Rows from block 9 of a small CTC audio transcriber, named by matrix and row number. Rows with one number within an expert belong to one neuron, the router's apart. Each number is 128 + 32 x the weight over its row's rms, rounded and kept within 0 to 255. All counts start at 0. Numbers have three digits each. After the name is the row's rms in percent of the matrix's.
Before each expert's rows are labels from the 100 clips, of 14976, where the router gives the expert most weight on average: "responds to" is what is common among them. Only what is clearly more common there than usual is listed. The data: Morse code for random letters and digits, with fading, noise and interfering tones.
# router: router (model.blocks.9.mlp.router.weight, 4x160, trained with AdamW), inputs 0-79
# up: expert up (model.blocks.9.mlp.up, 4x160x160), inputs 0-79
# down: expert down (model.blocks.9.mlp.down, 4x160x160, transposed), outputs 0-79

# expert 2
responds to: the character "o"; the character "1"; the character "w"; the character "m"
router.2 124:102097123156132111121093128134146175168171162134135091123083123204156161157090175142169144139106057140148144059140127167099122144171066144103084099165129145158111126100097162046138139210111106169094118098080093110069108175136179151142171150
up.0 083:144122112153130090114156100096088156073113102164103141139083154146128116188089113112116104138143131134158103167095086104156127188076164174161115124208148102122130165121097123125136161117148099099124149123019151108117088134109115129188129105
down.0 089:140108131073153164113129168148124109103133205127086123144198161089147084082110087088121156169163182162051183182149132091105130072181102109165099088117131156165125124123141118131099120134127145103105188146133097151065114135148106088135081193
up.1 089:119165130102159077083138095147113150131136101132087142081146143140093075119114124100135164115113142067114104149090058093138161117139112104159106174129125100130105120102116097157096118091114105106135120151127174130151149086134117091199188126
down.1 085:107171157136116151197116169176132162113145175115115155132143131078101093094159083155147102171180109148135135048171138120197096112128164154117181114187116203119169078109174105160129112148112155132112112129100149126087091133092137071118119132
up.2 104:214119066148086108190094115129182136144118173159105149133124110111129127133116098080127190120108119120144112115099082112096179191152142092124131157109126045101139150135166146127136176156048088112069143104109101167178127121123077134139151092
down.2 106:099114143117168136142122079129085059093131093146163111108130123135154133119137124148153071123141124149081179118104127097148115107097134170193125061173144099049150099115138125112120108088149075098129121128107125134117094169139148123105103174
up.3 101:130182106168111142204117091147133164092114167156188095087084128114070110184121137141125121097137141129127182140058136092088142103163109170085140149131114122111152120165129116125138117154111122077062122084109154158098105135022154142164168097
down.3 106:094095097108177113094134162098121073138172058154085078155114087102131129063108115097155097088118178172123188162096117131133121139119087122152116129111114112086127154120107115150093144101093137077108152157104156078069108138146161146067091048
up.4 109:099129161152212170121167119054102093106107081149114142158118075147143111167140073132128067109166130079074182154178184143130121124099083173109097147141108127198159125069070123170090107134136188095185160186156126124120153130143100115120127103
down.4 104:095113135149123179145149095112147136137121146069131099177141120089118149121135110127148150122126093152110130116095144143168197168161103138095105126163075105076077142169173144111174030152093089131065135106095152132028156154115159145113140064
up.5 124:112152167208148100066122087059110121148063109177153137211086170109162160132148126063129145129098143133085140146146111154170139114119159094138185137103169135081142097148072125125097114097086110122100146167118145152168177118145115156061120109
down.5 095:158126138079119158102084145181106126118180170137115148123132108150084067110173142129130177064136158117135154133071085104071107101113118165118100130083173144100129150132171116145157136122122140160124067076122143181146144146118079160142150093
up.6 115:140124191131144174128103134117131107143142136107137129131182116077145147091115158153174075184210139102127089163135133157181073116086103087177120072057152139144155139088079116097144125109074122149152125158143110091111172097161180178109085160
down.6 110:149189141097150078138149097118089171157131153131215125163155084088114122090127133094082155116120164112098170159085128147068103139103185130058161139152144078149123114164114193158113112105149112113131152137146132175103147080106185103134129115
up.7 093:121111188110100155125185121138175099111135184152214096112100123129117140121066114133113123072164155094125120137100125109168200158118136128163127096168210140142117098150154107139155096086177121120046098166193153143117098161083091141155131120
down.7 107:097071110113144083170106147180090115173121140112145129075186099135127150089124169128102111138123104174145180123150126135112134153221098132062124171114115087226136079084094151154072138140093195170159101160108132100124127112149133147141122128
up.8 104:083132175152140135062148168159123094129154141110154152134137132103077124162117122075102152100053148174153075090158082166101133143132128136086133171132113113145134190088117160133108129133104143163087138108109111141068074059135127129128198069
down.8 097:157114089124161126098145093162105097129125121160113092122104079099108143156087110093130123090148117125087166124087123129132146156154126120067110101079212145108138152066165085164155148119116053124120128113098075189142129049151073174128123137
up.9 085:176148145138125107103137145179137083154079146141130160188163104064137139108164045121089134131133168102090150180113128137154144107129165104149110143079150109074177067202178132118121112079089151110139166111143151159138104082149064109151086078
down.9 094:080193136201160209144133180120150120082104133125094110115185157187144103129140131153126114178095143085083097165178134143098084085185111133113116142101138166210110128106102134173123183153093221134092175123127138112117183137082103128146125105
up.10 096:122171116182166124156107080144055147196076140157125122135132148143186153185172086168139090088162134080140164148174177137078089099117069151156103154091126163143139170166145110124103130120121108076157125145084137072124079116101090070097140099
down.10 088:121085095081111157134095168119141110089101125127152121169103129105073139071126135116056152155132056142095085115138130167118166136130098088106129089181129141154102117111123153155123152084174149163141146121124132137138155153146158157106121164
up.11 086:138123112105153111168079139176124130143114133184129155124136090113149112166146057131154087079117113150098143147086103118122140109123156125150204136116082073069122131199180138116168084156095123090105129134060091193169101103099060120136119050
down.11 089:138129184135153086126137084131128020137102153130165099121126112176134099076156160142137127076142151154123164123115142106106096099126151124165113125159163160164177121130125105121130141172147077168118106123130130074126112152128189154111187137
up.12 093:125126099169113156174138168142159168129109069155080151106122081153155112189164084079117100111125172147089152111193098105089099101125124159119162209101162103124125144113154185173052091145123103111069208165123187090088099147127177100091158110
down.12 085:080133153143097147195095194124099150123154087082088147134116130125084104126110121135119134132111083162120074154146083192134074186150104089135146091113123129152131105128164138141117124113122155103085104155152096103100109090145092127156073116
up.13 085:089149072159147128196131130148081092106092149171142113114104144141134113109141163159135136122107085109145163122130121177083176166088133068152073145134160164078153167130149090165152103125159139113176122090140178103122090068127091113062101144
down.13 090:086130198072098179102134134096165098187143186078111162129190139144142183125118097150163126117149147121182111121130149084163177154149121091145153085102169162117074100098114168158109133194111151156085125166180126172098128139089129123142138131
up.14 103:101166040151130148156071140117136111095098174133132023115107126133056123123142178104131172100111100121143174180120126107117209088119123150115081120122175145102132196097099086103127115145134105132091114104150162125096088111100121160146118133
down.14 100:113109188109102127143134162141080131146166151117068142110158095144166096144115121088092134122136116148167138098148143205166182068131133094171223128121133122139115095113136108135093127137105122095117153142155118086152100087083134125109125103
up.15 097:126090131134172138174152117172096138132107094101071149140142126124171138122157106124123076121113103156151122098190122092078070086139119125144153137166085137090172171164163195142117151098142127142154091168138125154200094120119183079143207132
down.15 094:162170120107148112102097044153180122178152127134118116113144175102151128087161174078070121072144137136099106176110137121141162179111132148106162122131124110161086122146065115149175129146176202141149122150115110119133102108145145121174107140
up.16 114:084128181161126177110101164102144172147168143111126159155117062167119132172169124087137173185105131150077088119175151141085110179151092139090077175153172093063060110129136134137151112115094092086123114118113127140092163130116195149097163090
down.16 121:148145116072136140103138120157158066128143188106136121096122151082109161130073089135128107072110104109129149158060107148105093103156136093168079120105175117120136144093150101120102154126143100162139132095152157124159075120141086194129093141
up.17 123:125071079159112110189133164078124145184090118154153126147151126108130090161129088104143151132109129123139165164144098145081172121129102122145115122129132081073127107191174118118063120118085151114108128153081149141163049098112130144112155112
down.17 113:158143112097135154112114044125110134113091134108170099087132125146127153098120145195148118099117133076154119085121141104193154169118137133122185143139094104086162108085115151193113116144145097121099142144132133127091144153151112192090157163
up.18 094:135125183105127107128066088172118120090113081133117094094145142126151092177161092083098093111104106131125149117136103105150084085148149091112058208210107090138138095128117167115108129132128109093089137109105149145115189112137107166133161072
down.18 103:106122163123187131113162111166130059130147142100115182125154122217141092144135113091133128160121086161102123115126125096170120160114177130094094127116175182146092156119149119135170087125209094142074111132088135080149147112160116204169189130

# expert 0
responds to: the character "6"; the character "5"; the character "b"
router.0 091:209148153109135090115141112088143106138114158139107144124182160102105162043131102126146104112155134077125087158067148052173131148141150101152146128069106147157100102141171092134127113150123084148178122145097100069125127059162105086168123158
up.0 092:098163115116144124151148085208148158099110130170120081069112122144106068155159127060115088120142140083127160185081095170077131115133057151124114183112131112131176206076097162143099153155105076024095124180154159152148045100092131164140162101
down.0 087:110059100100088146125099186135165119133167164143126142160108210177115109117141183162177141170101125106169143124077125077126151153164146186125098069176137138099088126203161116107130125113100088172088125142084141214071115078129124160119152134
up.1 092:119153147151113109087174145124143127134144146153131102150164119098155159132120119116165141202127129110129139139068156190146126142155089096172114073068180107156124118161104137137158143167065116113173153160173073145144166116137173146093043118
down.1 097:153111108096156161133103176132114127164105127085099148133138119089121101139096073169119152104150106160153171129138105131085191126059174090115116134090143154066070177121112073165135143188175124121160137118126153132103078145161180121136149058
up.2 099:117141109128151148140135118174122035114104109130146123173157137159187150116131069126036082130116098098044159155149111145121154144119151116147137160135176105116153140137130092144133055070108146128117124149138207160151083065106119177184057104
down.2 112:160134139086137130139162146070119184118134117128101150120089079128168179133149202192186108076149091142164097116140164135168186151094104122140097132088126105132142098122103101141154123100113079118118159108141144051169097095107160113165122151
up.3 091:087114133148157155129159149154127113095063090109160163161191155075121120095094130168123148120126134122081127145149202159105151133093163115112162130142123140099097125099127080131128081119159156154145088082193162112097161068116144149126088199
down.3 095:159141103168134135126116143130031155122144121099136118133096091169191158128122154078132082125134087138170131100169130116140156187050113131136119183156090164093150079140156128199086130116130109103154151141119116132139129131136146191103076081
up.4 077:093077057125137155156173123105078143081110155126150098167116146119156129151136116167134155081118101179119176120155130165130137137085085161107100121182150157160138163183099079109046146139123127096120139142064139182121109089099111195124119096
down.4 095:140111145079155099113146153106152122083186087178144129101153143123132105105125118078186142137158135138137096146089132124132155103086167117154104152148111100140175075098128171128128123076192137098135158109144173146134115217109093147155130179
up.5 133:126138142123094081147156106139153156125185172118163085071094094150112139122101198119075116106157090106165135116138141159153173120111115163135140046185167158143125108101105149106101122156175129104099162125147150112108117202084119091187166157
down.5 116:088126173149155157130117061132163161169108126109104093154121058125175121166104158087129125125115168166114183137127169157083118109177170161084106083164134086106150105149110132133107133087083091199120156129089130139141174112153142159076070124
up.6 093:118092117129186197094110138119111111070123052106068128128147165151127186098161109118121132122169099109113140190129138094121081080141144080130105156145117085138172115166177133120115128140108104118165157159124099136177155127098131158089082107
down.6 097:115150090129088147135173129088173108116101137118132122136145132081191108165110109073116177129161124116124105159172141121141105132141136119156117063157116183149066158102108109140153102100163134182064110144112142152080094179100149080096177154
up.7 082:123051146084155149159171184168105097085153180137150086104088164118149170083132127068130121157052066133128133124141101160098174119128074111122133112205110147145191143111127138183108114145129180116144086103101126158134088075106135091160138127
down.7 110:117123113139152112148138112151153137088148124119159128161114120142143112132091160113135199074125172114079084156105142184153052112096151167147135117122119066153109161188057159181090099102113116112114199154123136155135102167153108142064137189
up.8 096:069124087146165173130153180124120105105102102165154089136089164155118150151076123150175123151071106096128132141167140182079180140112112117078136096138178122123123150133109072094166125188180168144087171138127163105122113162093144143148112129
down.8 094:143145131068175072117175113183114087080150150098119133164058093148176111080094101085081101105149087146094135092180207160116152191074168154140097139103077117145139124166108118206137141127082109095196147125119122138122079109094127125084160106
up.9 088:091186164110135150134101152143123073130097108149185152160106115139118102138090075133077121122094128078102114082117139150067161154097161128121154166111189139150144106085079099072120078172158122117137158112173151158104082115106130128190155134
down.9 097:104141085093139116153191118120139146080102140098084145152097106105194142200107129025171111163084117142089144102156121235132190166099080053114111111149099107083127145142148095205161109135118083109121156165100101123171146158093155109095127066
up.10 111:109119131109090097110113055104137094116142151078188096150116135067053157094077126166104170152128223100168104145102100174118171092136123145151166124162148104093135188092119139109158182087111110131097119084133149087108168133137081135139164176
down.10 098:088147105112118183136193107120111127152144086088092065197110087112148119161084170084089123109125115118174145074099102158177168175147171052081134104153143151149096190167139123169099160150141136165175159111158114112140104097136125116107110085
up.11 090:075153106128149137117101114149124083119151084129127097156089135172138137139191214109139099118153115104107206124168154139115156080087128150100086151222130128134190173075113115139084115123162148101212164084111161113178103119094091157099127134
down.11 104:130132052132125083103143170165112120120142167161143185123118143154124110142164112175123118054109154193084111157154125077129114133073167193127083069141132183144121103167091183168137122111133072191125168179101104190158179117122102150084131168
up.12 083:131091110100123102171127156154105064052136071216136089123079129167119164155157077111108124084104143077118169155127080107102146177089152116141117109170162096069142151097109088134056112123136130097066126122111166186146149117092143125114114100
down.12 089:149130162142169158139192086147137086083154178146166182149145155127107124141139164128127109157072109091127097193142120148082154158145097119108081102168157110166204082170115152167119138080182159122167083174103170141134101185095092134156104135
up.13 081:101132105139126166136170129105127133100121154111176140212162124127093118124145114121125132125088160146107158121110139176105177118081159113095102150128143063157129130132177156083187093110096119085125146057122161082153116106107126162187113197
down.13 093:152131104114113184115184164126081119127094151052099146122090072129126142149121170100126090085112086162160131056140125152146167162110106129200082154182149156138149106150062113158126088078148093118120098128119135154134135113137147149088138041
up.14 111:101129149197066164118103178114104148137137175147097155152149102082136152173118112046161133175074137161153125130156108124094137169089109155137128145143096136080059145137142113185130105123068131131115094131120102136092080143133158118066172112
down.14 097:088112158095173163169087092106133131144109094161151100148149145131115111128095107076183129160139154106116102170093068196117134163145151080091116177091114113094095152106109108115103160123156086075151100140128181152119194027156148165148134103
up.15 111:163147145131125153139071103141166132146134122188131181170125140132127079148155085108098109138101137104034159137149190148097146102118108069107141167170167063122119125076107172147151102126069090100132214163203161156150094054115123147132134072
down.15 095:117166088115114141119151175077058128174078117161155093145117079112116146155140150129109116109132142080141106138113114126160101154079122130099144098133164110084133116128100175113098127112147187118045127121093109083124192141067073071133084095
up.16 098:101114155104133148176099146181115132148143126211144117115081105123093097148152140149134106194146143088118161164067089148121138084141109137124095169113101108082088204077122095161083109184136134097102126158098138127101096124098100156126132106
down.16 105:165114160078158104134148139126146146142090114139119087129171205137121101047041163068146131128094150078147143105116070152129170107143131108091124123127103099143131116165089102172046109072106084108122098152125125102109107172192130124154138148
up.17 097:136172121130148091170106130108075135096092102137158088115119118136115097160136148088160117103076157085131167168147095176084126081120116137057102138154134105086168139112067097122059109176154112126102195165137193173175115111087121155151176115
down.17 084:126086148108110174187134121127110142127158154090111158072113152141031078122155168129143085119153091170133147161130127108157136091140090120117124166105114187150177126102092166117165148130141140107185129098230139115154093121085157138086141144
up.18 112:106124088144177132196136151100082157056100083144154119127177157088096138150110154110175136131168132139166106204144160144055165106075122108049049076123113155109154139126137091128086143131153180179129133120141113149121088118125178136176167151
down.18 109:136147126118155111099131127143101122097153138155135131099080123193128095111083107079103149111099147122096096088109158114116101153097105215166162180089153093172172107188101183094114141180083175129099153166106108135124167093150158165067154150

# expert 3
responds to: the character "i"; the character "e"; the character "s"
router.3 081:092162084123073134123127122119050137126135138158134146122141102157174112137140107092091147120075223098068117158173111119109088128108124098087100134100147088106192158111124104137110113097119172148180185085168136171190077088121144196183136089
up.0 113:071102167093117128165113196198131122136166143099116115079122119067075139189148146098184168127103085126169093107112112172138102150165090145124082145092141142148105150097145077167106171218133092135102118117132131132127118137149126163143182171
down.0 093:106105129134117124123119096111181115155153188146124130171111113128147135144089070131091078132119135123130126160139109174176104171123101115085168078127143164066115092109112144186130193074123160106194118100070186115108142095106110130066148107
up.1 103:144100153081142115159133116127109140146147145152141146123111151102138163138099161098119125173118096132155134137155098181090132128098111127121125102129165140107169134107191115128130157090153167133123131168110140097125139066109107123122121104
down.1 106:175118133100126128150133124149206087109165173133069165138109157111139137074128106079084105129140161153112156129154103161199142107138110087109136097096152152134109141111078178143140151131166099086230150125134130112120097162155109126108169183
up.2 092:146100141056113091089117110119126107138122138206126098112103112115178112137168068151097131150125065135104113093134097156170129152122237117108097123111178046211147133133137162132132177075128145114146127123107146228137085153130094089184113095
down.2 091:114082098181102118100104113148097092133140102138119112168114119168171146084081125147128091154144096107099138121183206073144164088100132155128141102125147171115137138161088118108144126135129128177146126168069111099153120117129082122126084184
up.3 093:127192141121123054095089091113181168173140138140173119168116146065102137091145111169125105144204202104129120138099140148111158121117111133182190057008177121082146164072109149114159148096136100112153158131136084100121175103094136155169144170
down.3 104:127077118147163111115113103181171178182160147154111140173133174103130115082091156098116140137109149160091145155104111123156168156153089111104123129117159172164153085098073152117139159155070157112145042117203121119136155131116108088110157150
up.4 102:081103141142110100132176098070071119086131104135162101145129118191162191129103196124121136183128131136163178095203122159114135132095084154080170162184118145134147124123098100138088116054171178093164167159117100105171128170123084140058135198
down.4 097:115158129160097109158116186124114116108088139103107162186114126151139109121086126145101105155113062109166105119102160164177153159159153114145147121110094086114126139051166124114170161144099055138170092097133123086123161144189150085192140129
up.5 088:090108143067165168097139146143119083063122117177081061115140145100139181069169137152130070156153091123124124145172083123143127137121093071168145129179183157185174126141115084114086141126177126159152150123138144130133132141097127154154116106
down.5 106:096125190150101142112175134130131099066100148125150134100166103109141135097105171138134159103114093113142117134095181142092134109096120134101102164142158126136141129090098084182105101119125056135096162123147153141133157133126123051182078140
up.6 079:111142162095126132115147118120117080090166103162178122127074165117117170091126160151093115147151081086121142112109076097140163047109149098121136132103167135169129124154131100068180114124127082109171058096138104101103135090108105170142178154
down.6 097:089168147118184116105190144164085107114129111084108101098162077133169093123187149085128144099111171153119068145156140096131194110154077110138171164134220097160149121087114088087086099144128097133099120121169055139106148070113097119163118112
up.7 104:103067146107205090156099100091103088083128132123187157115152096097162162118127046129121094143098149085170163162134075112167149106102117145146174120073151153131157102174095096166115144091144126131142103181144153150062111079122091144159164178
down.7 094:138125125089144129140157148165179095097126137108061103147141133124132087113148149083084105135089148163100123077106109198134123126136101105143098118132126105136142100073087161151151181061141132102241126095092121120117095155169111099069117142
up.8 125:090127118128116135194196153116052128101077092141134101122160135067130128160135129157101083116150154124139137164158120184118130128058114155146158119116135193098150123128134110175090102129193167094146150170114148069121088124068181119085093207
down.8 107:147119141159130098135152167157151090151094139161056149190057183158075125106077123123162123132135088125157152172127121190179138145109166134094143146099090159180074124059109178087110123119109081091156133115156170100131151135116099092148120156
up.9 098:130112166053190128097143110112165113132168129170143169163097168167170111119163105127133124132101131104101168145115164075123131100176143114147124166148137094147127113132131126123143161118083084124147200087084123145150116108192096096164091085
down.9 106:167186164115145164134089091159215092138063126150123149092052109125136141111152146161135135090114171123112134138106108137143179153096135109145139137128115144134128105146129074143122108124195080182055161175068141141127148118047083111080139111
up.10 101:174144092164138057140105093130158132171155086200114166128141143120147131087158090088123091099160124108101137151117099149096135092153109079147171169114105117075161062116148163125103134097119131149136161165118088120174192110083142081134132111
down.10 110:123120118094133094157137088164167182115164104162138092057111144095128155042179150064139204210155118107135145117094152094088149130123048147173144122069176129113152134154100155155148112120122140112111133161151130110161195136105129076146149186
up.11 108:090138068189169124152076110136150098093102161140111114161107157094089105105144042100144133123145145107104176118135115167123163135118132101109088099105063106159127124122099108109121086153089182111123163121101153123134105107083103114148097116
down.11 112:164111119103163161137092114098133143076133104100110101120128146134057123150168128175114112100086126146104086117122168081159148149137173181079077130146168074087170082150072182129107116130056122122111176144091160140153140162164097092103111091
up.12 086:116105092149166134114135092084079134115146116146122059167131148150168143146166119163180109093136029080121176169128118149114123064129108111121082119130098110122173149155121146104133116126152125154166131125021135108142109156081094153175147113
down.12 093:121108200161108133115205136116110090094141119048169133089132086111101131052147143108126133125134102124149111108092158153090106150133135114118118124173120076131132148143089093157150064171145058126106187136132157091115157122124115080159066166
up.13 104:153163154195077126139141087061155111077077163122154089136131152098113122062153136104105156117150202098112209166153151160165166117110163138098186147130145145088170132098127094103096154108139091171189121158151133150128135127140087102112061120
down.13 100:090120097121117091085168121135144166102138139098123157154109100116102135137038128177140120170099103117128143157136237112144135141108152101175088140152170098205139132122121133186116081091099147128191176155134056117173161085102171106141125163
up.14 110:178159107157123118205131183129139057177102123151132136142131118076167121155122108115095091115170119099159177166147091146125142074136095118142165105097143170137115093178163100154113130111153145053117167157089153107133123123088141110143070187
down.14 109:163107183155105099161116117177136113109117166152111113159064178171074124110077163165194141169125109113148133117113099193135150111098151149171154154095144124159037125097082147161139147146114098097143172095142145113105150131176081129093080147
up.15 088:148156077213085109141163124157125186086132124135166121101120144117077046111146154104132182118096157094135108145103121105143148075078119134112092154142101063124083169154175162162111085170113111128118147100166113111134139063133175100119173151
down.15 089:147153130076096089144073130131151136130098095131143101127157164174106074149171118152111136170130123104148061133102099086141095150141107058128107149133126196053172108115057239122090109126135199075136138116061169188134141124124127141146109089
up.16 085:124123152142096108102153162125081142134130122161148121124131130151139087213137129123130164141103124161138064077123130192106107212140047141072080107104146105192158156100106105139118198167081132157119151131151100127162136184175128123101164073
down.16 086:100091145125123142116119117117178095148158162127122129138105100149131164134095106180088070111099106094151157195143156096171101152134113108089139095146129160073152086068137115177141160102129135127192087146087150151133117060117102131068148116
up.17 101:099076098161180185175099126104105155049078118135094142116143152149076132127151144157181137128156132081120163122121119082040134128146138125085087142178058120101144152188155122116114114191087098183098159102091110109145115115103153124133136124
down.17 112:175103126154166125141120144119127072080079154056095109172116098141170114110119111139129088121138099098165120140106168177115148075156144124182109057112124129222100124151126125093155129180124143148101175119132108129155100129082153117151094126
up.18 102:145134032137089122097131154103123142112093123128078116138137134123085123142163083143097153129096168143121115138136155126126107143125157121119143175149100060100132079181108152151126119079109107133094144177146121215160102106137164077122061077
down.18 090:081127149119088105135140084089138079113141141164086089105134128139157143110097156096158117153156019100140160152148163080147163172069153101168147065159132133078149082087125130146133159104148174125166124164135154154112184165064149178124094119

# expert 1
responds to: reverberation
router.1 099:108146108126106144162146137190098111098037100103129127100133135090107128099138124124084104093141208118147128152125112106085135097101155193147122167122141124058173181125176110154112102094169154111116113093149163197115091118062128155139077145
up.0 097:129153103117096111103139129115081161142119133184148134123145112140159109120153106142051110071080171130085153157157106107171086151090088123178149182074123133132154071127159117184130087038095117074129144135177134130107113108169100108101120072
down.0 102:194056134133165123156172187172136156130148089210093121121075180129141121168125139121131099127105130117062226109148092132160114106140124110109179126094121191131126102090097134087139133131160078127108118141097157084146155149143101097121182172
up.1 100:188144103165141089145103106132163126098117129141100202119185115108143083126140068116126112132137141094089122174121181098140064102149123158200213143101043104101106104159213125174107136142077098134130169145096124142146114076161133095114111102
down.1 104:107128130083155106143075122087107154127124119127137099082056195153090124165101132104089143143155051111116082153144121120123097097058152176135180099197137155077118127145112119142157181139115143118132180172128151104161143158093147187121083126
up.2 089:129110082200123089152101097164106146155116116135134132151102153152090161114105138134131057079184129129108120091152124119066144179088153094148159128104117137058162096174148152095129099088125090125108138156109151089168097047059111141139167150
down.2 105:155160100124120141125144115170114196125081115139181141144130152161124105085124137161162153150188113095107104144168106105124173101155137172187151174106134172162160087119202157113097123100126110170071139105143110132206164134073124119161109113
up.3 092:138166149103156083110149124101109136136151112188112101088145115136150083152188077124128102146114111119064156123135130110167120097156094086152060158120119104138135122142112142110106136175104128131107151177053149117157125126087126112161107109
down.3 107:142130124117141153113104046104053180111152175151105106113162097176145121077220148124196153143098114178124096113107159120067084116108158097160067120144143072095152198083104127133151061150114108152108173127105181168127141139143102121100144165
up.4 095:167132101101119133133194087084111161099089173068148091095130116111153132110092128121195161128142145147125125191175158134152126094171156111139120123068111110086118089167175072149131144176129171165134139103156127122132116114177130116102127116
down.4 085:149150181197198123086163090107106085104087145111104047149076088110088156053091155075082162085150118079098121173055153159124084158109109126099135164192089115132132134094127160146069133122167085127126209153105167147099110124089105095171171108
up.5 089:091087118079147150175155175164064100113108134175168164120065132080085173113096164125128142179114137144136115156155115144078171162150137163094152147110137146070110116129187128146110117130149117086127109121139177060143114137128087104159155145
down.5 105:108105163071109101139126133189174132108136092081116142116124132129139152112074120097086122103108130128128137156150143107137117102203127083131121091099113101147078103086097123143121156161154104127196199099112187144062076116178113108092178113
up.6 107:143164153117064094079088100106184143114143151096111120138159130122114086114130141108140152075110180091086125104132156090197168117166116100106076195137164083114106119122128137126120174151088110108127090130178157154121146090156107121136112101
down.6 097:106129090112075122075121103108122096112130112138165119183202160102173153063125124136086141141149091116114179137129140214173129119133152062157140081133145087104131131125086162147166164161103200198131113168175111153110100184172148122105134164
up.7 089:122118065091125133154183103136138154127082089168142211140140207107147153115115060158151121127155107134096163114114164128098117144170169101137195167104112139094119078179166153112146118115125120153155126074090152126147105115077092113128178137
down.7 095:115115126132167134123129136180087105057139115073110110127074090111170131086119125107095094112148144106150069158111113062145134180172107071086111197156051124206116114129137115103135138161143102157134172141172109184128077138110072135220133140
up.8 104:147116092113125191122118103070101120141147148109144158146140087118079103110138119137156187189105131150136128114086156138084114144159148152107199165116105096137118173158143136145202150080057097092175155111164106119155160084144133124122140152
down.8 108:138133171094188148172149090124154112152124176122154113140083118130140170107198130122134112115118074105127095196141094091153139141106122105113112147136055121141117164152198111155120069140110140187088123149108111122113077140085132183150146111
up.9 088:191142102147124096165106100123127099122094143167158132175128117139076107157124109157103181117076117079138188160112121125106139136115158123133150137061160068163136139162115127157105126126057106077080183154063154129158046104121100082161146078
down.9 091:138148157170111118115095098131135154093152155129156151135126139137165123142135140148171114177087155121057096112086170150111099155141110145108095086087153175080186121163149076085127114201130126185131117105142158077158113200127109189106159126
up.10 089:115080082074107103204142184089102104112113109102150082148139135129095127136140115112200148132082131194119084170096163159156107109091122129121165145060117110099181113152124128163113166134127143140142160187048134144172054137145105124142151104
down.10 097:076129138173119112086140103094134092120163139143124118168101130095171130142041161111113080089158123089114092147115166176095066161124090136136118139181170162180079128152111120163171160132124161179124169143136171157168073119097057135119186142
up.11 093:146158094164145088142092078122156115131110177196144169137101114149102112127119069129167170137130119116125149157077136052109147097145157143121169091121099105132112177148153093104121120174077121095128173114136134158185121086108110119142143089
down.11 112:119104068109146136160070122116173132097121143144104078156092134147081075160203087119117145128100105136077165098091141092104162151171209186131074172119128142160176160116149168098113132169068088143083122145159135143163096167078125134079134108
up.12 107:110147064165111104172129167156116056072080127095142104123120117109074134135114157151110121097137142115167103195118142161087189131166130150138171138091135101146130155134124100112107099128147145150045110143104157162146107147080100161161120120
down.12 106:114151157147155134071178197107109097102112143094070110127134109131138157068107077145164112109175104119155118109129085130120045147179121101064162098112129139139092127142068163163125093137127140105172184121082132132076128096096063117149150164
up.13 081:155155054122123129129161177139097105084099105089152095081184110087152062138152099135101137122105157094092131142121140083158117083156158150124140107090090132125199147177141085130122116146113162087129174097150170179163141142048097143171143124
down.13 090:091164083115115147131153118072135110087156118158134122195160170132140096128115149086155140112196113126097153092162060212104191137124094093108157078116161156137131079164101170120103150100135145114081108117090136069144096155164198078082117157
up.14 115:144123157139114176135119140140032118098112151102157115114213060075152149163167127104135136164076200147164088141130118167155106157086103149110108156073161162095141152123178077153110131119103127153160072158111113115129104125141134150092117143
down.14 098:106108158070156153100129166110164100181104127128118111132012110107112191129056127123123077083091142109114164127160119154143120144156076145097128112124120172111089141061128107130149151063154103111118187099096157138106122102164099099094180114
up.15 096:163103093055070152126120122132155135073203112136078143124152100130106149187107085174152146110148116156092129110085130057132127156126142140092101176123057111138140074186150111142122166123092092134079098140107134203112119095150155151132195071
down.15 098:126114155142133158073139090145065169132130120124149117172141088112194163117146123143115110157137131153123133169195137148166065144112146103173145069154104126140159148146170134109149171148126254139132086168145135150107100129081107115123102169
up.16 095:167141173161139110156120102092150053095123103165161155154153127163170085175126100124145106100197171064138146170188116126139121113107139125128185122117165127104171076137080128140057145088086119116144144181149182100160155084116146112136089111
down.16 097:095130134098176109126162116100134069135095175124113129085112089143048128155127135210174080141115114109128150093133176089068181102127099104163080136102147164146153154133110073141132153149192085160090147149097084164141139121134113179118097150
up.17 102:173190117075144110157090111126159100089173162146120129098145126115092062128169072113120129134143156086135138165076114065165119077158137115142142152089087059087130164141136104122108182107082088099105167147135157121159093098158090176155125060
down.17 098:062110067188115169161145136104090166128141115113139177122138171139124131135159133184097091128080115106115196178170123140122099171108166080171054134155130177182166076144103110089126158158118152144103129159167107120155121185189141151107109108
up.18 109:167136084130095087104098201150147096084094104104112118152149120095064124162082107123103135086171141107180127145058111082158175168137185154143103119129134113109093150190130143080092127118147141129057140146146123170101144152088139118138107108
down.18 106:067157146133108128107149141161125101099122114146140122175154140112107147115069148099147097122172081106127164159138078151156124145192084102087119059113158121168072117151084174134146152131139181105154123113120153096085083187126112077104118126